config.toml
tokenizer = "word"
vocab_size = 209
encoder_activation = "gelu"
encoder_kernel_size = 5
encoder_wave_channels = 96
text_encoder_width = 128
text_encoder_activation = "gelu"
text_encoder_head_dim = 64
text_encoder_bias = "all"
beta1 = 0.95
gradient_centralization = true
weight_decay = 0.2
Rows from block 4 of the text encoder, named by matrix and row number. Rows with one number belong to one attention dimension. Each number is 500 + 25 x the weight over the matrix's rms, rounded and kept within 0 to 999. All counts start at 0. Numbers have three digits each.
# q: attention query (text_encoder.blocks.4.attn.q.weight, 128x128), inputs 0-127
# k: attention key (text_encoder.blocks.4.attn.k.weight, 128x128), inputs 0-127
q.46:467536511505532486508517507545477511486512481515509489503517459494517511504458480521488481527549477538507496497514528504480491500457433411490513473493501484515513526514444494493495526497483498452494508505522474507497499459444487531493536478542478527493509497515480490482490486480477511484484523499491513482476458510503489513504512498505472557518501508515512515562480488477519525464483
k.46:476497494477522469480470515484515500548470493434474499546497513490483539534506483503453501488514528475523468501489494561468518477501505524497489461511494491503467485486521422501518532556482494518466456512483430558520493509499549489538482474541517506550468532481555544515457573533479510509534459474471432493476512503484475529444517530459542483557490507460499509472509527483519475507492
q.47:478538461564536507501489484530510526524496502522503456526539515479463516495453491561467503519525532459527519500507502517523512504437460451487507461491510493517497467506433513508531530524490530468503489550456481551483502469495472503488501468519531488532516448501513530487468516498465499481501504489491475499468443440471473531491506551487490499514502522474495530478510499447529530532493
k.47:481458518469520460497430468531539463507490441475527602464498465485526528524500527481465448495527520513492486484490511553488524510518508481493509527476499528469477477477553468550498507525450456486477447497535487463512479522465539527566479514547511454525471541523511487502487518523482482478534477477493483468482525563543466486494491486518507545552487477532492494561515508490487493518442
q.48:477512510509476518500494480485512512476497511540506502497472496486516492451519545450505487484502499554458495513528489482507481520495518506491482491502463503506491493517494516484502489485549477545530465447533512452505526500513508535495501490505504523483534503488480450493546479463481512492482520468468533474543486564500552486531483460506517523496516487504542488536503466495469499488509
k.48:502466499468519504513548491447524507505520496530499509525432483484501481472544466459520500495460496511481484531492462466482500490495460514522485455509503504517494510514506465491520506499517493522503533506514491503484533478507520509482527465483498540524531471471480497463503504478497519515507486518526490504474502474489543482471506465498507457487527505467516510472540501505522498457527
q.49:518494495495517514494481520509519488502508502501470517505493462506462517498528474491470469468536495447506531450471519508462483481499491487510530508498475454460484500441493508531486513511474493510457467511489478529474475510532525516487500494531500509525509511483535530486481541512453516506512500518461456489465530527558469513501514547512478531520493461510514504499520535515532526511448
k.49:466494543476515486491445472518552455530491469512510549477493508448523507485513519499488443538492490506513454517513501499468483510489499471480525525489440543496491533500539484511503482510498464529482471541554517507491491509534510510517489530501513483510483530528524457491503470500503513466558503533465488476521521527519523472511470504467513539514496487534525481527498495496503475470495
q.50:519498498481498487494461543508493494536492491478506468503532515528483517537492486554511514558517507497506496494519472481549516498487492492531485498473549492468521491492478489486510475499475562460484507517482497518526484534519470488494482512538523454503438463525493494482462503507496485521517510487485505481439538483504473515508504513528498515500522508514470483519455490497465470505465
k.50:540500530550501491501488491539501471517457495462504457472523516483471529539485490556480545476560488524507506488490511503481487500506527494490501519538491543472518474501474520542518509505469472440504451502481487525514503506462513533547519508536576492499486517478477515534486497460506501510474489482512504488501460484525506502494521540540490492469470473532494531515463497463492530531461
q.51:509500513526483491510514509471507495477476473460517523478472495545519526528545523498515496476488469518480526461501473479466526477539528582498508533499494457498515516480524478524493476481515507478498513496496553450528496540512491478497512527521468465459457506529475463553510461490535481531511483511512485528487550513524500488500461500508500495503510465516509470462499460517479488528505
k.51:516525473536531505531516479525525491488509505510485462496513527500516529485498490559503565493459479502496479506502499486487471537489512526469461496518518469495545478538500487503494525482499473527506523559508520502500505480477462523494538441506527521471500441495490465511539449473516487447489503518519503485523458460478524525516494494494514471463499515474455552514513489497492502491500
q.52:489502488498530504520517476520485506518518482484515500492466498531506522501506506473481458499520494499514487460487508504512489507537529531503501511499502477486494497514506487501500482508518485499505523496479488483508503548523484470513517509508480481508486500523515506500497522509510502514489478498505512502487497515507467524468508496503528487502531495519503487472536484528501470546507
k.52:503521474516515520506486497521511478487525482506495478454481513503512502480522485472488509491486503522481516493506523505511522505482509490495499499531508462477505499513516502479525517490511462472511510488480522479497472514509502520504516505477485475464487482493477503524525488525514513466487526509509477522513511482527476499517494511467491504484495528508497520503496490490490494520509
q.53:460501473516559512496482439514541539525536477534463516532487451464518536466518504492510500497528443521473472513533518516491450510449482484493522462487467487564461514526500493496522544537495475527517525502489466463462479442492475556473505466493487566522543512514532491450528537476518512478472510530501487505520426526501531510528479484495474540541534510464489532504542530477510570525472
k.53:451489472503521478499473481426538477506515481477485573502473495510523524508570508444467489502463484462456483538499512503482510493505499513503503477480491514496461542508569509514507529535517451529493485509502489491510467541557567472528525511499477499533490518499544508484552532537490557486522478487517472486481546503500487509468474509485516485555527455447489487472547520520517470495530
q.54:500508517499518497467513469513503481500559496502485545497517450492499472498481533482478455567517507538500488539500516513516520479503474423494499482489446499490497484530531473483487518498481515481502448486511489509511538494485535523525496507538481472501532519501520441465494516488498513464497505495498493438470474503478510511498509498488521538528506494510497514531495511497498576449462
k.54:518455527468510508530457465503540489504451527490509521560447479489494505492531487493494450485495462513480533509454512524457526483556505472548533496524511538511443516502475489533506459519444495512522478512513451507492455509538502543481498523547519527520534548527495506474521540453483487473501542520522458481525466498516551494529562529492525474517489489501515485456541498500543529504534
q.55:495511485482500567529518452450516518533537484490464523463449459491549489440514518449473479500489426508470536507528510493496484524585518561500518507520456464529486546560547451468481476492520462511539542493556533452570474451564478498492487512501473526452534517543463457543558459500528532500451532514529518572562448551458520492512498505445521480507496481471578480527540472531487471526529
k.55:535507470522527529484563487510478501490517497550458509485459467542503492441524475507529502512442470523448453530465458486486466494525493486522483477502541469535520544548560492476532521482505508510521563518496496487512531493471519493486506460520471553529503430509477475477557467505509541481554523519542472503467527459481513469491502501438523449521547482480449536451541473560482492464576
q.56:477524464509591541532520505476488525458506490526518473500496528491517501462464509523462528463474465466481509530484495477459481523467462491485483489525539523560497487537455477493531513468485494450529571564503519494536519487491473485460525487507487501543556470473483473502506511486469505469496544516505466496485482472506498470470486493474503483491495453491462512500505496518501502560549
k.56:454521493513514479487459490491491484478477445487515516509490511488491574457507521479491493491510529489441490506523469534504502518492520475475471446493499501507465475508487510508518532547488486504512519514520500479488468499438526531518518498503510549497517488503507464499501525524498441483471520487481499522506505524510531436493460493512502491511483461516486535554548523537459573507526
q.57:528484512519527493515491464495518508521497515530510528530492488443498547517497444491517465516506521498541465485496514530504471520456518469497485482516487518486476505503483495518506508540479475563492446506473477500470505502512528529515460475517528534514472536489527488496484534489503494485476496484477509476516494480485543514523500512510469511521493520513483496507532534477502528491482
k.57:486522488477513485489496509470540512504529501462489516503493479504489492498547540478486496489483499458494505497538540497529532461503490534504487479492500466511486533480518514467486519495538507478482514506513493485525464505523495453487480515522449505497455524513532489505502512482458506509514476497479502482480529473496459534499472520489524527535513498461497453492496525523487477517456
q.58:495512525509475488493498531503490532489492472475532474495502542489498483527500465552547540482488512508530543505460492481460533515492487487477472522492537545485522488513478503500501503501473532452467474491478491534493535539494511499521515485439488468508499498500490491494452498498501502492488503474492497506449476461496481477474499509532528515506491510509510493480464541488496459525511
k.58:486504488471495470496486533539482516495496527477534459477566494540511518488481504527464506498540545492514482485479529522498515496501496488485484487505539479531503459466450492527485475510445518473492505473503537539498531494485484503470482505498529489489517477519497541505488470508457467518462506463494516511508495535483499517495514509495451534446452521508501494540497519490484520535461
q.59:497536468523501539543498530457525526439504476477522536480485562528492458446487461514454503501417483479481546531494467467473520559482517598498458529525499521522503508560509467491542457473522525505475516504530502506534516513537501487538528521514478474487489486525454470527541486495489503442481505489445519553519512520517493504512467508491539479475494455479541521497544471476475429505561
k.59:514492496524512478489554479522496488513534451506522498486485488532523471506504514536568524487493500522486473469488469502503443537508450453493459488492518517513554507545487535507515527486521481497565550506517519444476515465460447493492520505476504577500519454481480500483516445466557460490490543519550544523510467522469577458489472450490481460477480514527505531520468455521455526493514
q.60:497515492497458472471503531519473505462477488475479476499503517527504512530482496510522505537489522500498486473500479525502482527471490511489502499461535515499516508498492521503547465487482542515512537474484486545460455499477508451526484482487485503515466479490491532486455479542514475519545480460494531555485540483478514474483459474540497496479548519504483504498511457525521479500503
k.60:526491474534501472460497537519517490492509493500527474494551518495475512524476533523502515561545510446545491459502511503565479510460485505470496519513485496502548484512492488501500509515493505488421477459495522529501521506505480528534525496456505445466484496489503524507522514477507478466519504481464547538480470487492484533469501517514510503508480525504519474513441515469482460546456
q.61:546503500509497534512498506480462524526491552519538460481547512501493508554511523539521525482509491483532474471503518461514530481479521474525481508512517506498496461500453503510462505534524536437517523537504463515511468470483486497519494500486532488502474493469546524542478482485506506527520447479502509494494485491535490510429552522507492494482476490498494489481471509457490513536497
k.61:520493497461518502522466500519498491487512492516518498482533459489527497549478482506458503494538481510498496471501528528467512462495554499523554514516477510493496474448519505520506507490478478483486464483527490500517492530477500499512473499528508477475471511505504512552497509501495493521482493486474455473497469522545454533488549506493505541506491464521514513527478518465488546520478
q.62:483525486571532487508466477524508510519498528501508474522499469443467507536536507500492526493570507500513478496534494500504457519457512505521487472515500470483493484465481509488492554516497506497494493534481502509441481483487515496518504470527525492531493469519529548453474541508482471484547464517492493518490520497479533489455517501522479505511499514503480520490500519483529515486487
k.62:483476546484484490468472492533500499497503482457492539473491518484485517494518494464467466514512520507487518513498540511497506491539539533507534532505450515465494499489522531498462493509492451493449470452546511497499494520524523502497498517519522464497497509512533504499504482499472495517541465457487464486498534523513495548473510472516502502530484500522530484528489480481495470476467
q.63:537465494497454498517473524487464524508510535514516472510545492507505564561523486503495518448498505432491471458451509538507525513502556560487500514520539460500502500470473498518495528509479537495497510514455447525520469560515539473525509511488473493498462482483513528544471517540520506542455473476454496475493556477522454521427514528516481470485500497463489476479495508477479489540537
k.63:540520491545565501506478532520469550483527513525486446465522504485532528500450528567503586515564508461505524489504511425484472540484523473473517507489491480515506495509489482491518487468479499426510493497487510538501482493516474456508497483486493455449533455517466516576449480490539491541510519487489524530512468495532434533467506528447494537469471488494478553476438472462489461570493
q.64:482522523459474496536476531485534505521483518493463471517526484488530491508504531475480474489505481516545484471476514495475526487462481508486515524510470526487498498470542501491443469488499481504486473500544515536499506495558495496490461523455533457481558546511489503528518509469457525513507515482511488504479498515539485503490531540486500534470504502512545436513477520461526492475529
k.64:567522409531541559540545544471484544483549465492491499484491501534510536489526561502498523488475484459493506521509517451501503471519492536484503460458532473536490511476502511460523515487533506488513557514515522505499503485476474468456537469518460512511512435500465497550539507519426488492513483495508512504485516441489495473511510482474529500473521509487502517483524503501480471538534
q.65:512489510508491510509486502522517514534515512515484508489509488503485513497491483506512470499495492495497470517498489497484476498473501506501503485491496520502502518503471509488496499491484496485489506508490488509467495475497511507509514518513533490512528497507492485491523518510503534503499502496529513517512496507506510506517528524500504512496500506512469464469495501507506488483529
k.65:531494480515518472484500495528525497495523504487505488502528528515504520457521507509499555488526521512489482503507489525535515515504494495502490498487493485486518499508515495480512492477485479521486497512496506510504502501466468498487544503473467511509466519494518520515508471479528497476536506493482523516526499488496486524511521483486496498527498492459516529478471482484486483518473
q.66:497480492517484485462486466480497505497550513529448509542497495533447517501521472512508491500552503468511461500461504527491497446524518505540526473475490460464477518458493490516444516522519485520452487537465484525478516516518523520479544504456489528516476518482534554490486529510466473538497464541483459524513543493508484529451495543516454509534482505466486498470511510492502507527519
k.66:524494482497533518515525538520496513520453455535512472484533516490511498513468506530512473485507506526469519475516523491492517465463455484480471487485506507512552504487491509521492506494480497480492527507505526501512495477461476497494514494497521493506460506530463518492481489469477487505481495499503489472479489481512470493486468493471511512474479529516524498500482493498494560523480
q.67:462488526480499485510449490469537523552510509505465502532477493467506489512505459477494463525503489493496498472477465514497479505519491501501489486490488500526485509496518464493477504518512504495434493510496485528486464485571522508509493486499491518504506483492515514481495529508507541539475497501492466536463493491495520513502525524478471506539501480484496501499532499498539482492492
k.67:540526493520517495486534516503470501513503484516507461473554485510521545524529529505535508465499503507514487497504524494484464491496523486521520494454492470514521506465472551487525516493495503460514519490486537513494510482474464478486482506492478510523496459464481487523466480483542428528496491462479507485502500477486480487493524493538496544485526514493507504481467517506522545536510
q.68:530494493498487510511502542548502462560497474505508477477517508533516463534521495517497542503477509541502515485467519470515525457505514497507546516489517510461509518453480527526497448487506504524489504518481509484562453524478486476527476506546538443469445550509474496547498499467517467511511498532476481508498492493506489489472554482488462484507493522495502460484464516449515483510456
k.68:489466503509549497477467485505517479492454488511507510469522501491483516480508481483474517480525543512502484555435498516506508504499456517469453461500494506576499463490500474540460546502510475524537498543542489510508499483477500550507508475509497499498525500517510474479510499489512476467536524522480531497514488499515515493501476518477513483474531445459498493544532531450505516523510
q.69:484481481486486511512539496507495467511491498506463506492526505463516457500499497493527505444475493516481535500493474479463484520532494505481515494555511542500505477478495503520499489479499502514522502478532496482511501502503513510510503500484559498492530503515483439508495492500495535548472510508532519505482468510486506454480545464481485516500455483513496472502491542489507499476514
k.69:502496478507505517496520501511501486477510517460531474494536503494505556522521485494485561486540524466508502487478506521522501503484490511486494515537521485485528506490489554494518505516489504459489483511478500519504480497478500474466531516543482497479473486487526542512529500510495494479524492515467514517521487483506484505510517520492529477490506508451473502475509478491456490526488
q.70:529518495523482472478508504490486496509475512483514474472545532533508526515480459549538533478506528515455511488475497495491478521444489480490486494520556503485538452477491515496547489500490519503507510501462512545472504478463497497533509504498547505496515462492525506494497509512544471516498511478506535489481475481551498494496518520534486498468486518517453524502469501482478491534517
k.70:443496564527444484447463485528500448507500519462521496450495547536444494497487482496496530533521527505525500496477453526493502517487522543470481546482500516493532454475502486517510481500477458504517488463514556511479523541496522492535536515498524474455491493495516510457526481505531470438517517491491545527558498519547519501539466520491498492491528495529497493497490470522488485489440
q.71:442518530479454483541480538535521471549472500471514512505519528465492461527466503519518476524451483539520500475473487529504494524515505522490472503506501526532502483504515484535494449505464510489509454557529497522563530515496481519547462545508566455465484541571473463516493509466462541497475510488496538522478509528483528491514512518505531512507463526555475442537478512500495466471545
k.71:501492486531532516518489492487481533446527476524546480480514481487502520472517549463462563469507482433484516510505577465480510495503471489498528518500493480540513517501486518488501526485551488497485575491501562449523470471486477495446562478480428513518497487495467544523529503516495508487531500495480468461517482514539508510512512487482483556524542529433515483516491451485483513560465
q.72:554494514485486484495471534507487491506480483504548478474537540545538478517517512497554522460479501504470523453506536481515488472522542516516534521512512509469522473485530525513472471471498478488548479509512511484499504504464497529529489522502498488481498512497452518511519490480527493508496537496513531486470536526562469520505549502484493502519504515499512505529477465478472509494473
k.72:472499507509523492471506494498486494458496542473510508483503503518478476495488482451471485509474518519480500518508524543502509520495447508485439480485517513527502462524519475502508509506528509508502541496492531480504506535483516522492529481491485510499504516527483488459523502520468520489526513512502501502501501517528533524505463488469492494483499495493524487512540521502489538479474
q.73:511477474477513546476494495479537500539496517512500503499527483495457516523498515501535468501534483473516467506475489503458504467506495481503489486530533491551493500499458467502547533487483478505474489502519490499518478506476508508481515493504513507521498465482485492497496508501491506504477512510488455517490531454511443483506521532501479511476529468477512497428530499503514494511485
k.73:522484519503485479474481510523521445532501494489499477520507523571523482508553468528467496470489522521495493505471473512532485487552540484536514513510472510477508480479545534511483505494526478487448463509494490533526529490496482515507465538508535455518524515509504494508519526484476487494525491528510523499477536477535470522501517501465480511509507512501517478480468469506515487471510
q.74:501514496509512486496508493505452511481503530501519479489518491523464514507499502526503501490507550495483472493478514519512519499498483490512502488492523466505509478524478509492502488502521523526507518521502500466521523473450482466525492505498471506504476493524534494492504479479512475501537479504494478500494496495475458490511497472495494497503496491479487538460487501507487529514483
k.74:472502528482482503518458512452497484492442487491492539480491513505472478496471494492499476523500482478512456477465474500475498504516533511479506513504513502506478504539495473540503484487469467546488472538518475513492512533533499490516504526506506474492488516518484509474491515513503510492504538496492481524518511524489515470485455538522498492469510474503491496531503497517550499508525
q.75:521462488513524511478459497509513504503485514503501486522512490512505500521531458539533507482520483478506462417482481530487484478538502471528494492520521480502518492473481509498465534509477507512489500518469475477490468479496486483489495480480507531512467497479523556491441484533510477530454444573515500501498487491503467527457506505509490457508470497471501493489487525484512518537505
k.75:504456520462492512489510511523504446507506477512504511496500467502523497503465482509513516473504486510490450464449518508475548502498534481513494513511495517497478468518508485523468477488484482489534449506489515486523537517496499521515517501538489480494493492487482520503497475490509518501423534512494503494491478550535518525465483499499484513500507510507539465511485499521523553510505
q.76:508499517501488530507469496485558474533506532485495517523500482463508506493540491489482452472489467486532465467494475525495487504485495502523512517478491515509484518433494484527465491476473482495501477523514483503491507491517492467448459526480529525510498515526534523510468509516483517520499493510545530508465505498530481508487537513499520523490492486515483460488521502519544481485538
k.76:563501430481515495526521518510481523465552460510529465486496490500528547507491488516501523464501478474473459517522520502513532461539484490500503493519489504508486503489484499486512530513490488529504508476494487503514507493485484533475571461516483501541465498506480527531518496500492476470494454478451494454450471463551468534491489466505526501493509524467532498517463518491492519531487
q.77:495449471521519511487526446467512549517568503548468526549453466504471497493545455516549490515507445505525473490492496523495488477512475460546535463484488477491435559540488494539479534509473460524463544517460462517487476473532530511460529465476482541546527486440571505441444538552520482547467496577526445513506468461498530533515495542529431486572508490491432531443543524528561500496511
k.77:518521516513507438489457489561526455565522457513502449502586503493517546499498471542529505482516532544508483477507444559539471525449446440508540527475447484497515508465509512512509449506509484461521443531450503504508490443413483516521481562523549481501542489475525506439481491446526512494484547502483525481530514493508499501509571575509531533525555480547449495526453475531514562475471
q.78:504487503478502517477493483469512494509497497512469501482519499513511513506518499478506499493503485499493508494511520480523501490515493517459491508514514467493478495509496490483516491487507487519504487499477487485511470478508533480496493511536498497476498538490477526516480488517510484529506465519501508504522522468514471495503501513491501490483503456494526502472497502501538491518525
k.78:521467481507488486471495476505515493530490500505517522479510527465560484507502516554525494489500492508509513515460492493510534509492518496510483499515486508497514505535507482499483461537489507478492478528507482489523521474473526548531485502502559488497511532510520474501475515482526491501467505476512491507486478508498502530496500493523510514518471535488491508490442518476502485486521
q.79:493549509512513539495482514528524473457471531468531500467505522519515445466528547518496505470443506499507497512491515469515501517488495545459457552525479510503544476495502516467496475435535477491522516473520532464496541503493469468483474555521482493462516501538484480500537448469479519493541507474525547532528504529507492464504513460466553515475478482531519473524470478538454476483526
k.79:544474479488503513490498483505512542464491508487473515499421520479534498523501461471474491520505487475478504509507511504491505505507541536549505458517517522478484498543514509499528532484490477530465498484471429521513493525547545491493516463480467500535503513487503532520506510517527538493491483492509479517518488503523473555521497503486474508547473518466502507489493536497500471508483
q.80:490476501484474475473493504519504522533509519491490543513491487480464482499491512461492457550506472506518517474486486533511508499508530449547505507482509503505476503515497429494484525509458522475489517509529479487500512501510502536536528485487509486520487521520500473469506530490490505510506470500526483539492478523473527516485501511520504518536500542526507510538529508443498453499436
k.80:517528511513492519491536518492475494440495525510491479504507465555492514461524554438497495457514509481470485535497568510492491450536467473489543518466501470507510541499510512498482488511489495486512528493501538481486495545510506484504513519461460505529495469487486507523518500488500483515483499515499479510507544475544493474506456476464485510517547499475553495480545482520465534505525
q.81:511501514508515488513501521505499495481475504473515487483532526543494497557515508527541504472514502545493480484486507489502490501498490498470487527517519474487526488494489540533491467513501501512505485518492498538504468518510500473519517514486522503479506490469490544522490490480513494496490501489507537465504497485521486518517536516500498495502510519479513478486466497508503505498494
k.81:474482508518512495504492506488525483517505537516499514482468524515493480472516488485523528485477480506510514490456492513494481514480491501508481531482501498528510488516513479506495497457559497516502515510528525492484520509516491538488525504471525468482482506506487504478554501486541525475519497523511535509514483495502536479509489492492513505506486504501497509505498498494516489489463
q.82:537500495504507497521509541526483502491493533489525496517536531535469485504511540521504551509495523487481501507498521490527517476509494482469510526519525480488537457493470524482510487476510494485481501489496519518499537473471497492494542532511518474459503492504503513519519488472512472492544484501495488492450501481493465497479544469510522503478511460506519503477446470498457466515464
k.82:503480487456519503477495517486522485502467487492486525485461492518506452520504470436479483497483497501476509541511463504488520522547550529515484494485485524498479524515524472511513484475499471536523501480511505505515509558513530535530510506508491451500495524508466493495530478508512503473511476510486495524532509474487474515537456469460474464510513478507514506497528515524499480474492
q.83:525521515439460468465478529503541454540467515455507502544512512513485445514457532491490518534477508519550477457491551514519524451520493499524512516495471505516505498470511496507438477486496530509490498484540485479533522515510494502488464526467493505486468563508496529501483499488453471488523451512473503481485527512493472495438543481501499495493468507510567448538471528481483504498486
k.83:496492428477529559583537535484490538462533468523532469486496516496530504462513499473488515455463477486453504509461554494503493473510498502506530469522550481533446485490488496461512500515506509499520543534510490488523504518479527503474510456563490508503546471508437465547516526506465485484486514477479537490451501476496507464493519479456503514449524495488524528535523515517473527511495
q.84:516469456500521503424498455468505514506559490554443559532440445508440513480542516481484466523545475501563463522477548531483560434521507476551553440476444486523447570501491479494452543519506462518487500528484461470509485497463514540459496475486445522523510524479535515469497525524509440499525481521500425520503505462499517527492483531506447510526537508454526516459551506500543553462464
k.84:504515501472513468523538506493507520509455477513505487538509497510506486512485518513498450489488505543489508498486509512517463484497477427511523482493545488481514541491489490507509476535492523486501495528495487524530494481481491545513485481491527525556515473521500461506486519486475460457464514490547473484466504474513510449463526467487523489504515444503514483513507493523517482510553
q.85:491522507490510487490506504497480534475518486508525491471480521473513515498481478503532519475497504487478516490490483499509491520501510518496474499522482506491499480521522513502533526491483514516523500501498508500492486522470511525515528493479496503511502482476479535537498504503534496472473491478502512479478486515528521513482492492519497520496454500466521545501488498505502476532521
k.85:488478529531458496474475505504525485523505529468494491523517496501492512496501491491517451520501529531521548467521462526493524500446507516536472508510502516500492475460488520483515499524504511474467479486489493484483483473491515466481493524513511521493505522523554495490462501498483499518502523530509535492521521518482521459521507508508505481491466555554480463490511510484500492463481
q.86:470470502454499534507466491478533507524501514475481494485465521522531470500562505492496495499487483481492480497477498501506517494525563570517491512514506471455485499516534494519477476459514485503485502497504507499485470494550496490512487513520495519478519533498501481487481516514519476527480494540485465531532512525486499512447504500482515488510490519466524479481490515443517479505495
k.86:548473506532539484477486490510493506491472522506499491504522492493532533505550466518507486520512506498500477467501526507511487477473522508523493499517506464521503506523506516505467527505475503495502520513475475487491477499457464478474467509488499545468469479493490514507519512445523502563497509514503496531491493498514434501482516519462462510511469524490478494508504527502489522467463
q.87:519502490509537489477510505511485531493523499506486492522518511509464515535488525541505524504550521479495444502528510480495502501453457460494513472515535526522486516486449509515529514516492519503514503498474468522490512495457498476477515484474529515539488500471513542503471522515501483499482468513465512475479499458525461535487495504533477513505527530483480526486492518490494525538506
k.87:483509522494463500513497517541493466492483485514519505509513483509486493479519501508497513499482486507523530475489484509490544487556518516503501552526509526491508494507548469500483461479502492493526503478526538479503476486487512522492488504502494474481503539516471479516477471470502505479487501498478481507513493493520524482475496482517502504487478459520531500526485465529511484501490
q.88:481503482453481475527483511497555468532485479512519527525500464501489515524492505516494457544522498523512454517531468498521536503522509507509510495459516486515480506514497472501525476493470508484456503524520497496531514512475484490507477505535522492518464522560514493492486496482488477488497522511502509512507494477514486468531503513516511520518525504523508487498511495498542511465499
k.88:501496506501493517508469512473491525477478452554520513515476496497522509467495529504478504486514484498450473513496532513482480480532494460502526518490460480508515554504539471536470511514476481496471504510549499544532514484488489545474533481466497496526541472518484499527505509498468486478489527491481471459485473487542495533470488523486514574511513478461516516524532495501527486499518
q.89:466527521478511468536470491483541519515509491508482538529478483456518505507461508467496480527528493536512542482511485503469509520517462486492515476509457506522482515500482459482495536535500467531484503486528498517499509487535527541457485496504483502510528520493512454498486508508468516532484488490489466502486455505480514504475508520513515531514508505484497523514502559449524519495511
k.89:494533496516502488468510516543488481499507501500493466512546474540486540498519524520494532511504530483511537504497511515516460471522483500495531494505508466482515538448497525472515517492515541486497521503484513478516467479477481500471506530524492493468498470506524520532497506486484458508494481533464502505533517460485483497504502538501489507476494514481503474503503499513464533483462
q.90:526495498479520497484455530501441503480513552469482498496508502496494501519495503508505506516501529497471489476536496502501504511496507461488510505493481476473494495479507519490513496495548499529489476496480499499457513472512493487522491506509512488476492500506504539496477535510531475465531507503483517497518490491491471518517504503504542461486485514477492505499493477505501487507509
k.90:500495535504490496479509512498509485499479521475489522511470494484500491495515530481533456531501471520519528489525521539495518467498523549512471500495497497447500521519495467472514488486508489505522476490524519451508518528529499495520529500518513507517476514543499510478530483495514470477493465496510467522481518522465529503471474463520517459525478540510507502526519489517488463498434
q.91:525495471490536538487485501484509503504488534494495492524530480482473526517505507545504526482480508482499484477487528503509521486493501485518502505497492514508518500488459526542489500485506511505499509506493517511489471475480496482498508494509500508492499489493494516519488532494529474535497515533473490493514501478502477501472510516509504497492514489476484484452483480499542514502529
k.91:499481531481495484479482501499506480500500504506488508512497538501490461524522482507521495488498498495493480483451492494482504499484477510508501501508490508514493497512501467517489503509500488513482485520504497490491508506484505521513529479486535483547528524490507520460477506501518491455463494529467490506493518472502503512480510479526486494508506517522502509522474518488524453485489
q.92:507506508487471512492486473476495481501504504518514517491492530492496488517513500501520502472493487487495522474502486519477483477493538553495494505513505505504507493504506528493549477492501506498547506509477510526475457481505527492510493536508498520480521500496501504513518495509507502555495538495498507512540535532513484502521510504475482448478495478481504473503477494485508476471508
k.92:514493526518510477471495486565474485514534536487482468465527498489510538497498458527467547467502524485483517492507475517528522513493502501553486493507520498515507431497489533488494499510492514527478510471484493493461532488451504473495492508502544513484473519506498499474488481506535471510504493507465504473537473516514484562527532518479459504512487528453479539498510527487431510504472
q.93:512470493488501491464512488497515499491486463510465494493499502521514492491533478510495504482483472507531489535431519501512517477506467505531529516497481525473519531501532515504474504460508461487476497522498479481522482507487510538516507482505463483500532523456505485539506526516508495485469520551541459507503518460505490525502529476494465508530490485439522485464490516496522473504501
k.93:469497463482529495505474488499541503565491466480503500545505473474546459504520474481516491540469491524488447501449486464528518495472445487472460448477538484539457531521495470479453513534491519505481484555531466487520504480490524532495473518502499502484490521541503467452504523502529545463496533526474480506479487487490522507487509515481504499544516480505483475529510518481530516476478
q.94:550471519516485488515507532525533451509489520465551525457533524532518459482536499487494499484485503514489516481477542477548486485528514539552517550519510492458525433451516509505488459451535504462504511482536515434529528525500495506516464512540505455485465530526476483491497481468470504519536502494568526487502508493510504482523524455501517483489467543501515472500478478496470485510464
k.94:491479484461519531485484487493496510476477475523519514503456493504508484510491478448479512514495494467469458540471536515527521490506490525456470451513527506555460531541525465533463513520456500545519488509529489493523536572514544531518525457482441520486498514487472476474550504512502539469525496497450490517468516535500470507502436512484484501517524480473570459518576502467516537478519
q.95:435520508499534480503535473502520529490521499513493505515466496485519470473490478525491478506483460519502470510522487525486510500495443488521512490460485511519474524534488512484456528521503509506459532554507485519489543458530501489475490487477473534510539484524522503461512520502489531517496502510522493506499466514481534493493496500478455496531480494510499497505547491523521492484519
k.95:518547458514508516536482521482492512505522488513501486483517484481491519493506525504524508504491480525509491477503508471457498505490483469505551514488499476505470525501493526487507495473501475503515491513507523499484478478506507525489456521522488462470504481486480486511491479483499509505520534462490490461511502466480503478485537530528491562465501469497475498490473473500531528522517
q.96:538531497513505543518478537510498478496452514482525470472549530491515496533478520521482501487525513468477503486522516471476483499479515521484508524527514547519509480493451523538493439481472506476518488501514531517540489519468481469480512542486508466483473506512487538532490494482496509527504520496480538484480532488513459502465502497497511525457470519511527475506482479492492505525498
k.96:510486502471532541519500515461489505452505473498490522514460511517487474498545493500448496498490495477476488505470506487501504488562515543502511505559514500500516504502519452503466507454532501508505532479510503486521521536510503523505513483529478493507511517484481481534502504550483467515494502533519463499462513512501473498469486466487495503479498503474557508505497503487513500535510
q.97:492543531480492475549483491477510500502498480513484509504492521483493462483482536490488474527496488534545504490510503498478496508515510503476486532509500472513492505508504468487490502494535473508527491483541520482500510519539491509482509509513493468499506506510439479510527507455496533477491500503510494504489468516511512512477501522498529535478483476467545501548499495481538500487482
k.97:516507468508508514476510479508516503501495502499481484503473476515516528456558539471507512526505489490491507495482482460525477500454488495548536493498512520489484512507496531461550504526551518496502529527474488486498477495513459468498500503518498518508512496505501528497549504470486541534520520544528474505499515481460479497511534489461494499523497520486510478501471509511455504529484